Rows from block 3 of the image encoder, named by matrix and row number. Rows with one number belong to one neuron. Each number is 500 + 40 x the weight over the matrix's rms, rounded and kept within 0 to 999. All counts start at 0. Numbers have three digits each.
# fc1: MLP up (encoder.blocks.3.mlp.fc1.weight, 1920x320), inputs 0-106
# fc2: MLP down (encoder.blocks.3.mlp.fc2.weight, 320x1920, transposed), outputs 0-106
fc1.1309:507578536490595503492460486555528449461449499467454461458492568452551405510501564464555501503470481485500461483477562471426471508519416540527531436492451409444412402447455536521497496548544550463462521515476524454489549486448518525459489441446466509467476439465439564482500478550436482517425474545441515440476427558435634
fc2.1309:489465514463449523523476509464490548526494465500484484504498496451800516495454496528484512511509498491516537551492471507522466499492511495504503418496546527500524525476506484491478476484478471483531490506524460490474467540549467524534487521536511537494539471546517508513476504498506535506520540481531492507499487501507460
fc1.1310:537479469493511507509481491526485489525499473466498493484495497496498502510499522485489464524497513520517473491489501495527502496485515508513478503511513482529507491467491491498502497509496508505504502495513480510486514490517527483504493525506510482510475519484472509500479494506473496501489484509475486490475487491504499
fc2.1310:458522484469508471511475496495485492456516516541498514490465522495542504462534450498485508476481455478494500475492496522496470503504533534487483517483496523459532512535522475484488491518519474486481551548489459530470465552510470510475509535532483509502516509486494489482506509488510478474527503493536491518523515486514517
fc1.1311:485600581455617453498453452563525426459450515483460444440423581432583394540547590474535501472460469505484468432469545448387467505508427519528562421454442382448421412425472566556540498521559539432443493488455564427467530462453540570445462446413467545445434437466436587454511439566406489503442451540422515413483383585467606
fc2.1311:500484562465468525498486514498492533511505471482467454498491510415803475497471513521506526514509493493528530545481485458497442481497470469499532386475547499487526471473522490521513468498484484465516499487499470490451459522521461557534468491510485557493509460536514551511471476526471508498503554490512460480484487515531474
fc1.1312:495575599462604435478422476607547385449446540492437448429412530400592390578567591487577495452470455520506454455454536419388477543531418479509549403484412413428441371403481538574531545511582531429481500469400593423482499464422535559479473441414483542493435404462450596478532432549405456502451495537430526388475412614433599
fc2.1312:468497535482470515464507525515482530500493482422498461520493520416790488504496484557474516529517472499533535511508476442488473493500463504505523421498553472518536483469523491543510482537502485464516489523521478489457463529503461520542450492522486563483477450546525532490489481532480504517505520486506465454491490524538474
fc1.1313:518501506528485471495499520490503495497484503484526466486514524517505464491493492525479506487473529465503500482473489486507480495487527511485494518499528500511482520492499497528507495478504487472502524504510508494488463515486521477530493503493533530483503513508489484495458507500500491462479473491484523494515487480496499
fc2.1313:457542501491513485497505497445492475521522509542501529495516499498517507493489425494496446490477426521517508462509510506500470490526512543505478527499479547497497523501514467477481491565488510521489519502495469548538521524491481522522482543525496481493512506492504483493510487500507490516519498480502516513499499475478510
fc1.1314:502457480520516473468481532538486521508527493516491492476477508516510517477505495519520522492499477479506480503508488518495490489493485477498547502537518515498509522484484497514510516513485464507525506504518481471515474516499498509543488516484531503485514509523483499491508471508510482486498506471496475510498480503500524
fc2.1314:482550481480498480510509505462508471473503521488493532515496482491536485485513462548465498504490469520490498454507487504516478497510492530527466535506490512465520500505494465465479466514510506529506529535530438547480487536536504482496482508528503506512482499477519480530500509498507511508525508504547513543522490473474502
fc1.1315:498579569479609469495432487576554398462448537521483479437418578428607409545503597466581484467465477496480485492435562437376470532505445482520571400476460404420387437440478554528532490513575498421505506471438559398476536450422542562475459414425486541434436417482452573485536446554406488526459491529399521432471427579443603
fc2.1315:498458560482478515491478536503486532518490502482455453501500520435800483514472510514505497494507483478519524560475479459476479489505459474502527382468561477508515477455513507531522476494503458450519515485510501486487454529529437528519483469500473570466507451544515558489485480530476500498485544487501460479479479518518499
fc1.1316:548485624558507378513400563481435474538524592446485545514573486402514515484516481490476426387559478548444500423446451473502533489524407442540425478498466445526506449415489510476556503405495601518460504525465478469483591517464525545417451505465554437505456488502443553521464505576494415492442474508482516415435487460509634
fc2.1316:479570379500532628527663547525570525458463417523604546583527497439411534395497515543543547506532551492578457541564576574493575544397557559370507601621365586496539513603456501375417538539554575473474526483665372611472430418446609352508591489589436502406516561457589521516494435482563631611642398464476524506520641510593336
fc1.1317:564597542446499553514529569522531418528479513462542492561535587495542466394526585425605542486529414506598530433463572439511446497456413523575495451552462362489430488445501581510451536485458538402498603518542438445402568512348567586545436503473549446513477430422531525516424563497525419468538489444467450523521471541383544
fc2.1317:423393400519475465538519447412552675579488573565525561426492382546811616587468408602477397482416623569373538511496449612648596485548537500421373330499558555506591563544540444446422519468496534676428414507475524520471460425669457451535540536599423404513443513458417458564592439469558543578480509545519588574460529416587440
fc1.1318:498519489493490514498495479491523504469507494523516504486487511503498517514467490474525517518499512492473504528481504476498502498472521485501525484535522535514474505500509498537494496472501487495507497467507502494523519509516518492496490503521501532492500519532509510510517487506490447504484539482500477506515496490513493
fc2.1318:482520484483506502478498504478500492469532515455511525519512491500560484467523426517461509494478461493528492443525505478497475498495482519519493529493546512448529511510502450494474486506491491510484524547494448547444466559526479503513492543523486498498523501487508500497500515493500490485540460508525495519511536467493505
fc1.1319:494540553487578465484445513563512496473496505506436499504489521485525456515512529469541481491483534522508451485480518477440470531479485494492507461514483461481486418457507498510498500529513485470460520489427529481518537518483503556503435456484515481472456488507462513484472520565442513439443467492442486487493479510462574
fc2.1319:506439496472425535534487520444468517517504449479523491494498480450786546501451490519457504536520486507518547550501476505550469488494514516520503421484550548496533562497510491481461493480463487512542483505552451485472484547544492517502484535543529494501521511513519485515477507470535532504534516497547504500496505476523414
fc1.1320:469576588493592433467436491595542417469450519470442497445435553446617398536541562462547490479459484525464468441472569440411465529543426505521542397486444394428427374429465574540552519536538539406490516452440555405463525484423504584500470408415493511432459429462456573469516431548411482505403466524426500395492383562446653
fc2.1320:502496553479489508497469513497483515529501480479465452496486515415811483483474512523500502502513478478531539550463490461481439479508440465517533391474549502501514470460529502523500465503492471454513509500483486485463449528515458536536472486508493559494494464540522561506478459545462499514504554483510456479481468531533492
fc1.1321:528534508489520440487448484545501489482518531483465480495515527506539484526508520495517485486473499511464443470474524472455519526529490473474504460475472462479502436477507480540517472506509513498471479465407526472479528499523497553472482502469470474518459462547474532487508485529486476458458510498462502519459473490504557
fc2.1321:509426510476405523525515519459456520536511482488509495504484496448808549498468492507465483525525492538499581531485464531568519469518530503505502384499534526512534569481495490495473485460456506531532482486541505497462497539519484510514492533534545489485512509491507495520471521478550514496512545497548498471482499479515435
fc1.1322:527544532501518458508494461545488501466502539500475457463519531511543463498501518490523460476460515483461471481496522477497519551531500490461501470508478460478449464469461517504519477485511471506456489465457540475519524487520497521520462455473478519471479476506448504478511484560472480454491516504463492506470479522482579
fc2.1322:507439498469411501522500526459443544518518464492501482493489491439821532510463487513471490510512504515499571529494468528554502459526516499504503376484529529522545544489494499485492476450462499541519488488541496500473487512532480500499508526528548497492498524503501480524489501483546515499508523490554507478496485467527427
fc1.1323:512510535479537496486477514555522505493490520519453448483521509476515479527497524455539505483488542476506490458493515497474490540525496492475508477524498462472487483489487531560494510501520517517478510482416553481510499457485525517476476475483489503482489471532473553492514458533469501478456512517486471492469477543503569
fc2.1323:508438511474415512518493524454456548511508475492495482490482494439824531517449496509487494518510509534510572536481463518548495459515503495502495369482537522496547540478488493478480466445455492531524482478532497490465490519516476521506500524525543505488510513515510479526487501485538513498500539493542505478480483487522432
fc1.1324:509483481533489505513491501519474509516510506533497475475479508490480496508519508483494515510522499506469508492526485495511475526487520500467522520485515484507489519488517476521511510469518472500489534455487493498496529510511503483511514486515514523523511524491478477485494484503531470483523522496501510519485499489507521
fc2.1324:458544496468503467465530489521518503468513503511497525499526538504531481464493445513524469476482468512494502483509456525509491519509481528494509509506493559495476516522517484490498501522520474500494506538495466523442485532520465503507472569507484505507519500540505506497494527518460509499530476498536492518504531486512501
fc1.1325:526540550525534501481474492529475474474536543512491499473518481497513451509491500485517476472509501497474450451500543449452499534488514509462525460504498469508485449497522491543533482502521474496504501480419511487508515498495504533472428509491500504494492475498462489467498517522438493437448471515484489530460475494483556
fc2.1325:497411507464396536526502527442461517504503471479532498506503491458800553493470497517447505527523490520500564543506478520573489474508509513520496409481554549513539579512505488485472490468449493541537488511554468491477493543534492516513499539543537484491519522492514477514467513460541522489528522507552495488482508476516416
fc1.1326:468496504521494489493490482488494504474497505507513469504500516516483483523489529509505511493483532479488490522491509536484493487519538512482513511499513495513466504477511478531479517481491494511506507476505549490498482501509514502499487509504501506498518509501521515505508495491498512479491514471481509496521495488523504
fc2.1326:499508471467506488479557510478515473477511516490487538533512490496533482484495426482464468488481446504504492438533489485491459503504464523544479518507510523470492511498509480483467495517503474512481525546525447556469480540511502488518482543533501510514482495508495481495517518510513476495540472478523488528513501480480513
fc1.1327:502583523477597460525382509551535402446452512526479476380434523413568402534569568502551488475498424498483467488461573473414489501530475458498522429468385419489398415421505571528555515512558506455465478449436552408571495463433560496511490395475453500491483433466467580463536446538431501524452516554419529423496381615456566
fc2.1327:514435427493454522494509525511482513551513520529507480511531506453760554521471432570460516523515485496482527533517461495560529514500566493455503430472559522534561540503490444501527479533505463523533484568513462524507499499566453496503474495551437550515522470547530499516514518486515494529515523497549477497508543488510424
fc1.1328:555477486484513500515458497487483494483506511500511485516504523522480496491475521494521505479481532519496508515484503522524520516521523502513524521499488514516500486479510471510496507511479492531518480455497513512540485511484534513491529479496504489514519520497479477512493473513548495493482513504487478498522485515507485
fc2.1328:425529498470488489493534502487527517450525519491498531505501527507565477477514387526469496490492472483470504444502478489521475493502492541513492512483548539459518505536522461499475487519514460504497530569498467552466466549549453507522473550515487506508499494495516474491506513517457502484541482489538491503508562476499463
fc1.1329:587600527419494524528483562518570340476443482455508424570467625423514368410525683418551510500493436535562470452429541439482473422476393489559563472552447353417454471439483596531485492506478546360443582525524497409438571483327600529525467507510550482458526426399551531494433525499490498475504565473436471510477419655420501
fc2.1329:434427383503508492544520531445577701511528516485571495443574388515693656572437416519530360514460642519410554509573393654612633594493537527488340374587504590595603561597528434431386566425470510715480406539505466563501395448636466480526505579640525419499389540492405422558563504430623528480468480470600580629453631382633446
fc1.1330:507484510496496512508478488510508513489516500517498499501497506506508478501492489520478496491507501471520528514477486476482494505486480510510554489530520491521505519472477476526511489478500490486517526497517473490539499514489466511543515494489521501514509530514475496492499489522471467505513497513475472531508510495488522
fc2.1330:471514491462508474505478484475490476474507479501490512495501503504537492500527467548504502481484485505478514475506497552523480471496525531517498523498500520457533506515524474477489470521515502534498520535504453535452469543531480496498499532536493516502503513495526497494509491504494496498506518509547487526517504486475509
fc1.1331:491580558497573448522436488570558409442484506512447488409438537416581429544527555522535486470478472530525459451487579472389469486498450492512522401469397409426460410417469582509558511548559520444472462474458565422533508445429526532486458416447475535464453435457449586444523412540403503508448499513409504442481436572490583
fc2.1331:491455506473453517512474521511471528513519498488501474518494493445785516505473468541456514495510479494530515532533471469528480480486498495498533425479531530516541515502490467484501488514503484494524484518512457514505480524539477499490485477556478553489503488528519518500495482503490496519522505492529458491499493507512429
fc1.1332:422556517448537507533469476531564444415468458448487456491452517423546466524529560547538551467489464455544444465459488498480484476554458494552487432452436434497434454430462573468521545532552523461447456445484483478454476469462533504508506420468475530529429452499458565482492450496481492542480483527459470472494416591500534
fc2.1332:489437474489403512510511506474459545520498514512497507539510475475816536538474483544421514531502500491549561551523470503538496497487507501523511437469561531487573545483509459448478480482467490521536502527536476500489499553555473483514491517528512535474538485529537490511509515495517504517515519491550501510493519484527450
fc1.1333:503579504493573468531448547519549474475492524531491469432494538454553421471519527464535457466456498519525478467503527473435493482487489458517509439525398459443493429455482504570502485512510516495484497508463517457508460486461511499442487449534505514442501433455477534494493463533443498469468477509424519491474472554465541
fc2.1333:471428470469426511502478506443458521486522466486509494548533454493751565513437464549400532527517447455556512539524448507551478528485485525513499493515584548528540586525509458436462521516509485497572497498566408499495479573547450510508513525552514514489518496549533493509515518484544504516514517497581476547491517461529440
fc1.1334:505497496510516481484497521537493497498513508517523475473494506526499515508519519502504491498492478504488499501495476471472507508484522485489505528485485483509516483472485515526521481521506469514524509471520474509521476521505506503476516484484489489531480511509487495510474498495466487511503515469497515524518486492473500
fc2.1334:456538494487497464485522496482470496480503484508492525501488510490515525473477460515459499485497483503489497482522513533491468493491512519494490530489478527509496523505504464464499488516516503528476511527495430540512477524504479519489504537519490510518522481504523465505502515524502507523527494505517504518521463496483525
fc1.1335:477595536484576436519409549538518434479493561529450455414489542434551431521526549511560442452470464527525459469455509476462510481528465459518495423487378443449461400423418550519556488477523495411418484487444524462566471469473583491422498393483506552466454461468457571477517411523435521515451495555372490457463439583502577
fc2.1335:459460476451500489503472520507449529492504454494519460477506496440769517512500448587458522515495470430537512518552457501525526510468541514504518426503515552548541530501497476467539478529553471500543474523535432501503423499527493468477524497558488589494539518563539531496500459505506496536536496496549472496492516497516440
fc1.1336:497596592460588428486418445585539446474469526479453441402417559440589366539524583520564515461472455499502466469441545435365447521517438485540557391464428383414402408440464571544532525507589551418477544455448580403497527479431525585521480438439452528480450405467451607485521417551386488479431482534426498420511437573459640
fc2.1336:498504549469482510465477512500477529524497489429475463513474525410796478506494505529493499515525480478536543520476472445487450478505434465501524404491570494524523454461530511522510468510504494423507512502495483474474459530499482537540462485509488572482496438558530561505496479540465516517501522485501452465480451528523497
fc1.1337:481539532476573420502409489540549407442467506521470488369432519399564431516589546504525493464486386508481445485443541475394517474502494454537500415429409414475405403409462539491520476528543500429448465433470534398545500464484530485467504373464459524501475469505484562484497431540441532526492526533408515456498429623437597
fc2.1337:507440418492479525492504528530486537542521518537490464499525508434755550537478425575481528511503506490490526536531459500558519507497558506458493429473557516529565542505493449507540466528526457512532460543499461536530469471564450491513490485554436565516517487569525495518526508493514484521527527496548475494501529505518427
fc1.1338:483515525501531460501491516536490487465492527510491488483491491493548460547476517490551460462480522531506470490481499494459530514537497517501523455493503497502491476464504511505495513496501499484497490440444537518468545501506494550494484479463490499511482475548478524495505501511497481503456494497478513505494488528490536
fc2.1338:515415504487383518521502513460443548524509498486508484513471495477814551510458495509452516529532501529522573527489458525578504457503509499496501385499550515491552567495491482476464475447449511522520495477533492493458503532537489522525496529540531502479496526518532484526482508461543504494511548496562492484481491470528436
fc1.1339:514539516478514481509488502526485482502503527492486482455521538520526474539488528486551500491467500526481471478493494498473544549491510477512552470480468491502475488460468524548509485468489477507494506517422548474522542493509505528474453447461505518489475477511459510488517472539452476482455473513474525484499462538479554
fc2.1339:507436503470416519526497532460452532516499473491499481499480500435800523507451505508464487525504503542514587537491471539542498464521507511514505384490526530492536555481496501487486472452460498524526487480542502485478488528527469509504497528532556490485512516502494482527489512493536519492507537490539512479486481483520446
fc1.1340:455579537464600462502422497525533418426472555503456465407464552441602417554572571496567488412488431492476432476467556470394468520527433487534492408477364431442425381425451558515555504537561533400471466436456572456544512447426538510483482405464475511510434447444437599481499421556373512531440475547394491422461397594468588
fc2.1340:485466493479479505512485518521472514517526490465489473489486509442757512509483461539460521500496451501514503523538501471517504487498522510498531434513520519533549505497486459509515484527522472498511492516511452509513476511527478506471477477562476567489482483533517531512496473514489506515518506483529464497498500505514443
fc1.1341:452582537468566431538382548523532438436491533509458456413480518410574456494534526514538438446472445512491423458441537473475500472544455439518474395457411434483430406425435539484565474499551502464416466458448516455559492473476584487450478388477527526490451470463435538490492405519427489500456480548369481483428455578491564
fc2.1341:461451488474500487511472531532459536509505460519518458473497481451774528518495436584457509502497489431524504509548471506529529499477540516505528423487501557553537540492485471480537491533552474505555482521534432505519425492520499463463521485557493595499529515545545514499509449499510500538536496493537471488508526486530429
fc1.1342:499554530488538469500501535560476479468480504474442451472509531479540456520496522491541485466499506510532464494477532479463507513504493508502499457504450446484455450484503536530531522527527509476488475507467522446505490513472516549463457464485481491467469445491457572463520465540458522507479497497443511468477469538473556
fc2.1342:481430494479425535526483524461467535492513467487510498516513480450764541492468471524422504512512486488535531551517495518526455485482514545506488446491544551514549566515503479457483494496483499519523486498538432510483478552542491497496494513562533500500532515510518467507488506473539522509533498509549479504485491464515414
fc1.1343:479517558498506466501518464521473452518535531502484462512493504455514526493477496594482563445501411463581515480492452493473518534599485472495523460432540449541456517433478521504558565472504471418526504408520495492462492486475492506527542454436465584517476514571506534534517455468502482594460512485496480411556457544492527
fc2.1343:471425471530394471539495481456481570523496522470478562534480460572667554509479466521416470547446537517531518506503465501566489508446501493521511573521558610452536572523505450459448498473424477530526524501495508500490559552572512484529499554553552517453527507529510448515504484495541541528545492499523508570489524458537464
fc1.1344:544475482514520496495483502495489483522507524538494484502502508494510492518479524476510516487522508495460475509505484500525513495517531450497484498518506547485495487495484513532509516492515497500501468479466509489551501482501502495530507502529478471477504497514514494505502514517487509507503491481512517511510488526510490
fc2.1344:442485492461501482501558503501519487427518536491498545518483517506561490470511432536487481479494494479503525442518491508512462489487482541525505525495540505467531518544515482494489491519498447493468546567494473542431471555519493502507507537528491538503494506485510466491496522504487508469533501498537510504501548474505496
fc1.1345:489466511511490420471478515516512519474573526508436481484481456454502577573492455606505545449494451526571482486466415502550508432605506471499491479317537540524524549430423494488626541491476512535482426366515550501509460501523488529542502388463454580610440519534517568490528389493543499594452533508498460421510448524541478
fc2.1345:534450483478391584531560485507475459581460581524420515600449501484756541452446444431433450469432478569485429475488493475634554457435530494415516515599558490407565576542494346474478421415345465482438592505425500622459567590562483519456536636527555431346464570470476401556422547553485465447550587508580441560453609426526521
fc1.1346:501520503478532472524498491522506489474477493521475467483487538462527430492519542502537507468475503508528480473510522441459516521524467503505514436479473419450470448434451503508530514521520536456475468488443544490462528470485511560512483466450506526472467509518452530483532493529469506483476478522444489511466479566494567
fc2.1346:506434508476418506530504522455453549525503470491494479489467496461807533517467494518458498517511489527519572539495466519557487459508505502503507388497544517500549548481494499473473479449462489525525481465527504477475491532535484507524499517535530521497502504522509500525481501475535506497504539497539500501478475490528442
fc1.1347:499484476520489493477469526505521494510519520479494495526493510537489480489531488469496523498518474502520501525514513488502476504492488504494522506490510477519520498490484519503506513502497493506524520473525501511513482518477490509548512498495506529497506490499509506517489494508484490499513534509505510503494524482489503
fc2.1347:474530481469499491515522493459505476460507500484498514509535509499546486472499448549487487474502502510478523470520491522512478489503500541533494521489490530480518517522510461467479470503512506501480514551511453521474480543540496504514499517523509490511491494482509490523515509513501507499540482514536509533509493485490512
fc1.1348:489506527500545461486472492521517486478500553483447495459504481502544472537493520482516493506466496509487455471508500481490489531519519494506514458516476469483489454499495495499509488484493497470481531497461562476508501514511514524482456469468489484504485494528448500470483507516450495455457496533463486478484483522509547
fc2.1348:499434507482405523505497521464456529520514449496509488503490484452779526492457490503456503516517492511513565540498481537534483471516509504508511404486536522512538544495505495487482486455459495525527490493543483498465489536544487509515496520549535490489514513508512491521490521472523520499523528495563503501488485464519431
fc1.1349:468516498487483517500505483520495506486492515520481500493505510514498518527479518512482483513519485483486495526488482530503527498509490504477507488496475497478500482487477478512494489518494506511511507493509509502487486529489511501504502492498494500486501500496476496484480513495497472499519488480515516527514507504523488
fc2.1349:510525479489486459516507488478480536438522474505492507499539522505548489463508461518490484484468506511517537472516503501495480486487515538542493530479494560490522516527511497495531474497500481517500516515488475526479506537482490516499501493521504520517504506479503497496514468496478512489480482491532526512505508475507521
fc1.1350:517488522527485467490457525530483502509503515517515479520507511497491491521478501485501520518520489500494486511499488514499488519490501510513561473509490523497497505491501515504473487476504475486518508439517511520524517517499498482543495508495489526516518531532493525485519503505491459496479535521488504513522479499475531
fc2.1350:464525489474501500491547508472517477456510495469508543508546509498543484477491444549490482479485483514471512450511496517508485494513512534499463528511506554483507519523516463498499483513499487507485503579505466524472480530536497489510498533521517496519503487499508488504503504504483500521514498508546507505511520482485497
fc1.1351:500526509479523471498468488552507480493520514524484504495500514515528472522488516506525488463499487498504458485476513467472485528474494482498526462510497468460481469489500507578511459489500486496500533509439519464482488489507521543478455503464480452496503480497463519490502502517453494455486506524494487514460506506482554
fc2.1351:506431500469406530522533528454470516527511475494498494511507493453791540485475498511456477525513490519492563532491488520562518477511508511514491407494542525512538558492501487487486487471461514514530489507542480501462498546528484507508475550537541483498511522490518493511473521478544531502513523506552487496485503465515431
fc1.1352:543509487523510495524478524504490510475512499531511494495479503511486489494480516475538474506504480480485483515501494516471521533516500497524542511538489532492518522458491510509495496499496499511529491450469507492550496490471501499483495496496523518494493502476503482502518515504492501481508506500514488507494486507508508
fc2.1352:430532481478510493496534500501502501468534526500510516516511529503567481476504404539452504482467475503496511441530504498509472488477499537527482526490514529460504515541523463492488476518511478509481525562519452548465472555564488507530490544532499495509500495472513477521524509501473490490517476497533508505513536484495493
fc1.1353:497522500475520478500462475538514456477482496480489474490514539500532467505506539492539488496497479510488467451472527454472500543523487480522508455500455464465458451498505525531511516519501490490496492521467540465486501468485492543478463465460487524469481497519466558485511510513456499488442474535472495505468468502492546
fc2.1353:507441494472412515516502522459467553519502458484512496501484488447777525503458487516459492517519494525525569531510471521537476469508512513514497407482536534503545542497502493476483477459466490522528492501543478490482492535530500511506496518533539500493514487512508493523479517479524513500512511492536486500490497481525420
fc1.1354:582553493392492530514475542520541376489468499464487434547488619416531410404482626466537515452450404541577475497435505464502443461447409495562528442526470397421461499441447557528514462527473528385442534508536524439410559515391557558545449489484530479479492476410517529489449510539484496477486578484437454504473407621416488
fc2.1354:481448474509480456536498520451541659512542460451533507487538416487745598527416447479508396540514591514456578523546419570573535572510477507543416412574531575568549507527526468465418546447470487627533432530504475534495430503584415539535456545601522462479417496516427500548554509446582522462429458489592565587462594427594445
fc1.1355:467597559457600452509448455543538388455466547483455480429439540430587407551522568487591501433442458511488434482454554402374474539530401514525555406460434401405424417435438562511517491518559539443486545452439546402485532473414545556497442415420492520468443453474468596497542428554388486493456473540432504430484409595441617
fc2.1355:501478567490476507496461508502471546546500502487467459502478508443831486520464522511500535507512470511537536569459486464492459474496442459504534366492559467485527466469521488531478468507484486454512525495496502471462473513535449553529481480514482553483487450534538554493495463512463493501487548492502474471486455527529502
fc1.1356:468573574469581458492432453558544434436444524511436474433416550425619402529536564501564472435472482529470467479475553429391473527543447483518560404480420402437408387420487574575557502538558533396496539478427563406487552480406540544519452452391479521460446415459441607488528411565403479492427480519423526420475423593430619
fc2.1356:504502557476474509489482524495489525530489469478472453501482529427787469500486521514503514501515476494541549548466503466469420471508458470525540389487546474497531458438517504541512468506503462449501498496494489480470454512511462539542485475512494551493483453530520548506483469543476500510499545478502458485478453529528496
fc1.1357:482535512476537491490455526529512475498493537464445476504471514511557446515502554480521465494454531497493440441459522445456509507490494492493511434519482465452447452447481519555499482519531508469493488506459528469487506490455524516454474479457512503455451478511460549501509493516482525458477505531444500502479457538463598
fc2.1357:505438514484424509517493525453459556510516472491501481490484498435807538510454489510481484521516504515503565533479470512542502471513505500507497386481541531522532549486511500491485481452457493528528483482534495483476477531524484514521487522527547498508512511523506485522494515481532515495494524493549489490481485478511427
fc1.1358:441582594474591481494420470579553388438423572484455477463452537426579390528523586511542516449450447507482447450457534447402472552531447498504557413489459405419440385445462552527532537514566567435454551477426557396452529452436528573493441408406458506470464430427422571488519424570388501505423468517393489406469424566418622
fc2.1358:494484557484469503500455520498477526516509480487466474526496492441821490494478513530476510489510478495545526545487482469483442480498444463528521388475545490517527472479521494498499463504490485452512510500511465484472467516526455531522474481524485566491490466527516554488487465533465508513501532491509470483489470514533482
fc1.1359:496508469517504470507495488505482514487507473514520464507517517495480527529496503505490503516491499477496514495486489497514529531500519491495538503525490519514517498494506471522483512506485478506516514494485511504506506506511493479518511504485503492514499524489476475479469479488498468522501518495486520518513476489476474
fc2.1359:472530492471506487508498496498505504467516521502497537492471515511561478459532425520490507475483467503488514467499495518503462481504505512523470521498540493469517511532499466478509480518518473507464541551515451523455469557534463498518475552518464501510525497496503484497493503523501501493541509503542481503505557472494496
fc1.1360:471503486468487481498504512531516491517494465501500535495515494514502493527505501486490498517519458505502477496504517491497513520525527508528502523485512471499503507481484494500481492491524507529480510500512516510459527514508473482513529493497492489509502512495503521490489495497498478494521512509515512523485502503493516
fc2.1360:492509481473501460496511501497508505470509487487501522506503520491523486469502485515509480474491492481497507502503467539490483487520505537485490522498510544459501514489514487505525512515546477467469532524487460521468474523506518487469518520517494518497507494516510485495479513501484520499524485472519475512512530489499516
fc1.1361:481580540468580458524434517562537429460486539507476503402463527438580419539539553501548482446480478487493453467454581441406465503507463478513496418444417411456430361451475552514553523511568505454448478461448566423573515472433520543454488399434460482501470416457471593461519455547399469502417486545387498437500403602464620
fc2.1361:481449487469488508519489525503464518508512476474498463507496503446782521484479461563451503499493455458545502528538475475534492495476503497508529445500529545523542522497495467482518486534507477473533475518501450523499478532536482504501505499550479562490511518522530500507487454511498512529528512490523447495496504506514421
fc1.1362:508500543473551486491479483554508478456495508482489482461483506491527467534529549491552473504484523528458481463495525483454511536526469491491526447515454464474495443462482515510536481522523493479482464482406535446497513508460492523463442500474517492494493492492443498487483481527460492491462482504465508522469456536500531
fc2.1362:507443503459416509539493515456470530521504475508491486499498494426826548499454486518474488507515500540506578527489454533560494454519507494507494371481523518503541556489482496487483460440446492535526471477527496486480491519518478507508508531527551490491502518511505474527483511486536513502508538497530505471482485495532428
fc1.1363:451513539442548514511510426501546497500443473509504534478517481512522522566496468605512571468437493431537481495521517461479487561527526525458498467451493485510419502442490515502510588572543496486520458411511509470458432483465480467529580439421445599521529472506439593514538377484471554597461497486469504425560432548474486
fc2.1363:475461527600450477555500421458501534626461616533490638469541428654560587467540377539505426522408609523481457470509455448594622504368606438456496590459463643426434575467503458498408488520444484540478575528469563567458567475561605403552522560485525499427602498467469363478459516486511566563609469485483508545509611411447526
fc1.1364:496549549484524477497455493548522490469479515500462433462487521469539459523517545452546477503467513490467459483492491480471498508502513479507524486526459456454476443440463511543509483502493511471498481475433531493526499465468491560474479468454506490493474481504460517485492502544466458486468488501477512507498472522475582
fc2.1364:526448513459418515526493516458460539512505477510484480494471498428824525512448500509478497507508501534504570527480462513552495451516512495495508371476519522493541544477480495493486458442454492522516476465519509491468494509517477510510510522516544496494490518507497487533496501491537514501497543493534513465487480496523442
fc1.1365:527495493532486491463479514508500501506502520523509488529522491505482511488460517527510493504487478502507524531501477485479478502491506476525508515528502537484501500488493527524479495506519479499516510483471495500515497486530498510522502515487512540503502492525535497501516523484484498490502509469520490506517506506499512
fc2.1365:463511471455485483488535512498526472460502485462512530525521480483513499471508451527479516494480472511503510431512481513527457498511497529535493522508488485470516498501516458489489477514496492525504527552528474530478495519527530514519497524525512524496475499487501478522498506491526486502517467493514539554516492471469519
fc1.1366:446568560491570448517421502558541399426447518506430461430426528412603405547524574517561490466434455519482467475464568435408479497507426484500519418446434378435443422427499560547532544542554555451453493453407557433516504444453539536479491422441471497507443457435443557477507426540422476481463471546400508405508413569457595
fc2.1366:468467509478467513505499525506477513509524474460498477502485500476780527479463463547453499492514449493526521532511490477519479488496496498503543438502540521522536515496485482470507493516497479478508498518514460505474484538546472508503476511555490553495503494522530523505490465494504515520516509501516470495499492494512440
fc1.1367:519549520499575527505482496526548459431443504494483459483502561445550444496522538451569532475482514494546479441457549436458505502490485519494509462528435427425459430433477539520497528532543540484471488492461521491458547462428513557524481475465466513492466468484498550480500482537445513463462487543455494435469463536456579
fc2.1367:493441505490433531529487531487448540521491497496511509523522489468793544515457482516470527500512488509518545554496461501542497493506514519497501391488565497500536549495483485473469498498472490525529524510539476483464501534548462506500492519539532534479526478513510485500476505471539506505519515492538491489500510465489433
fc1.1368:496541528469533472503477477556512444477484544525490445511470555478525475497513546472552490461478476508523449452451528441458518532520474470511494440488434462437451429435466512516507516487545507443490507505471526465475488472453494522483483467481501506458506497511465529510505456554437519477451481535447513471470470523452556
fc2.1368:482427464472409498536480513456467523506501470480506478496510487467775555499469480543403515529518466497536549543506463528531474483492513534527483455513544535520549574521497505456483493470475481504534481496548451483491490547556489496507492525552535495501505506518499476527487512489547522506517519489534497532480489488532440
fc1.1369:537482497514502514509474526521494489491507470504526473510453490519511520492496488503524493479496473508494517491473504494482467495483493492499532526526474532532490499481483501493467522493515471499516498453501526503568478490482509502500534504514494515499497525506495511496523470524527488493506501513511505526493515515510484
fc2.1369:469539482486496479494501496497496491444522520484500548484525524509560476451508422529474489480485483511498514459521477493509498481494486530522495528491529524466521515521512477491488472507520482517478528560503454544421493550540473515514473529516496519516500502508520485505501518528485510478537489496537499523507540464502498
fc1.1370:439571546463578457514453494572527385441467533513460463402447544413594402548564537521541497450452484516496462478457573480387475487502449491533520409433377395436403424435470579517562522520545544454487514457422541402550535450456541532479474405454485520507433444462435597450535430554382477481435485518415514426498417564441575
fc2.1370:503459490474467514510502526507474514504514513467494466522491507445768515505485469535458513502497464482528496535535486475505480479483497512511514437495544519518545499490484461480518489533500477472515488500502444520488462522535480499490491500543480552492507494529532507510493467519509489531536510484517442502496491522514432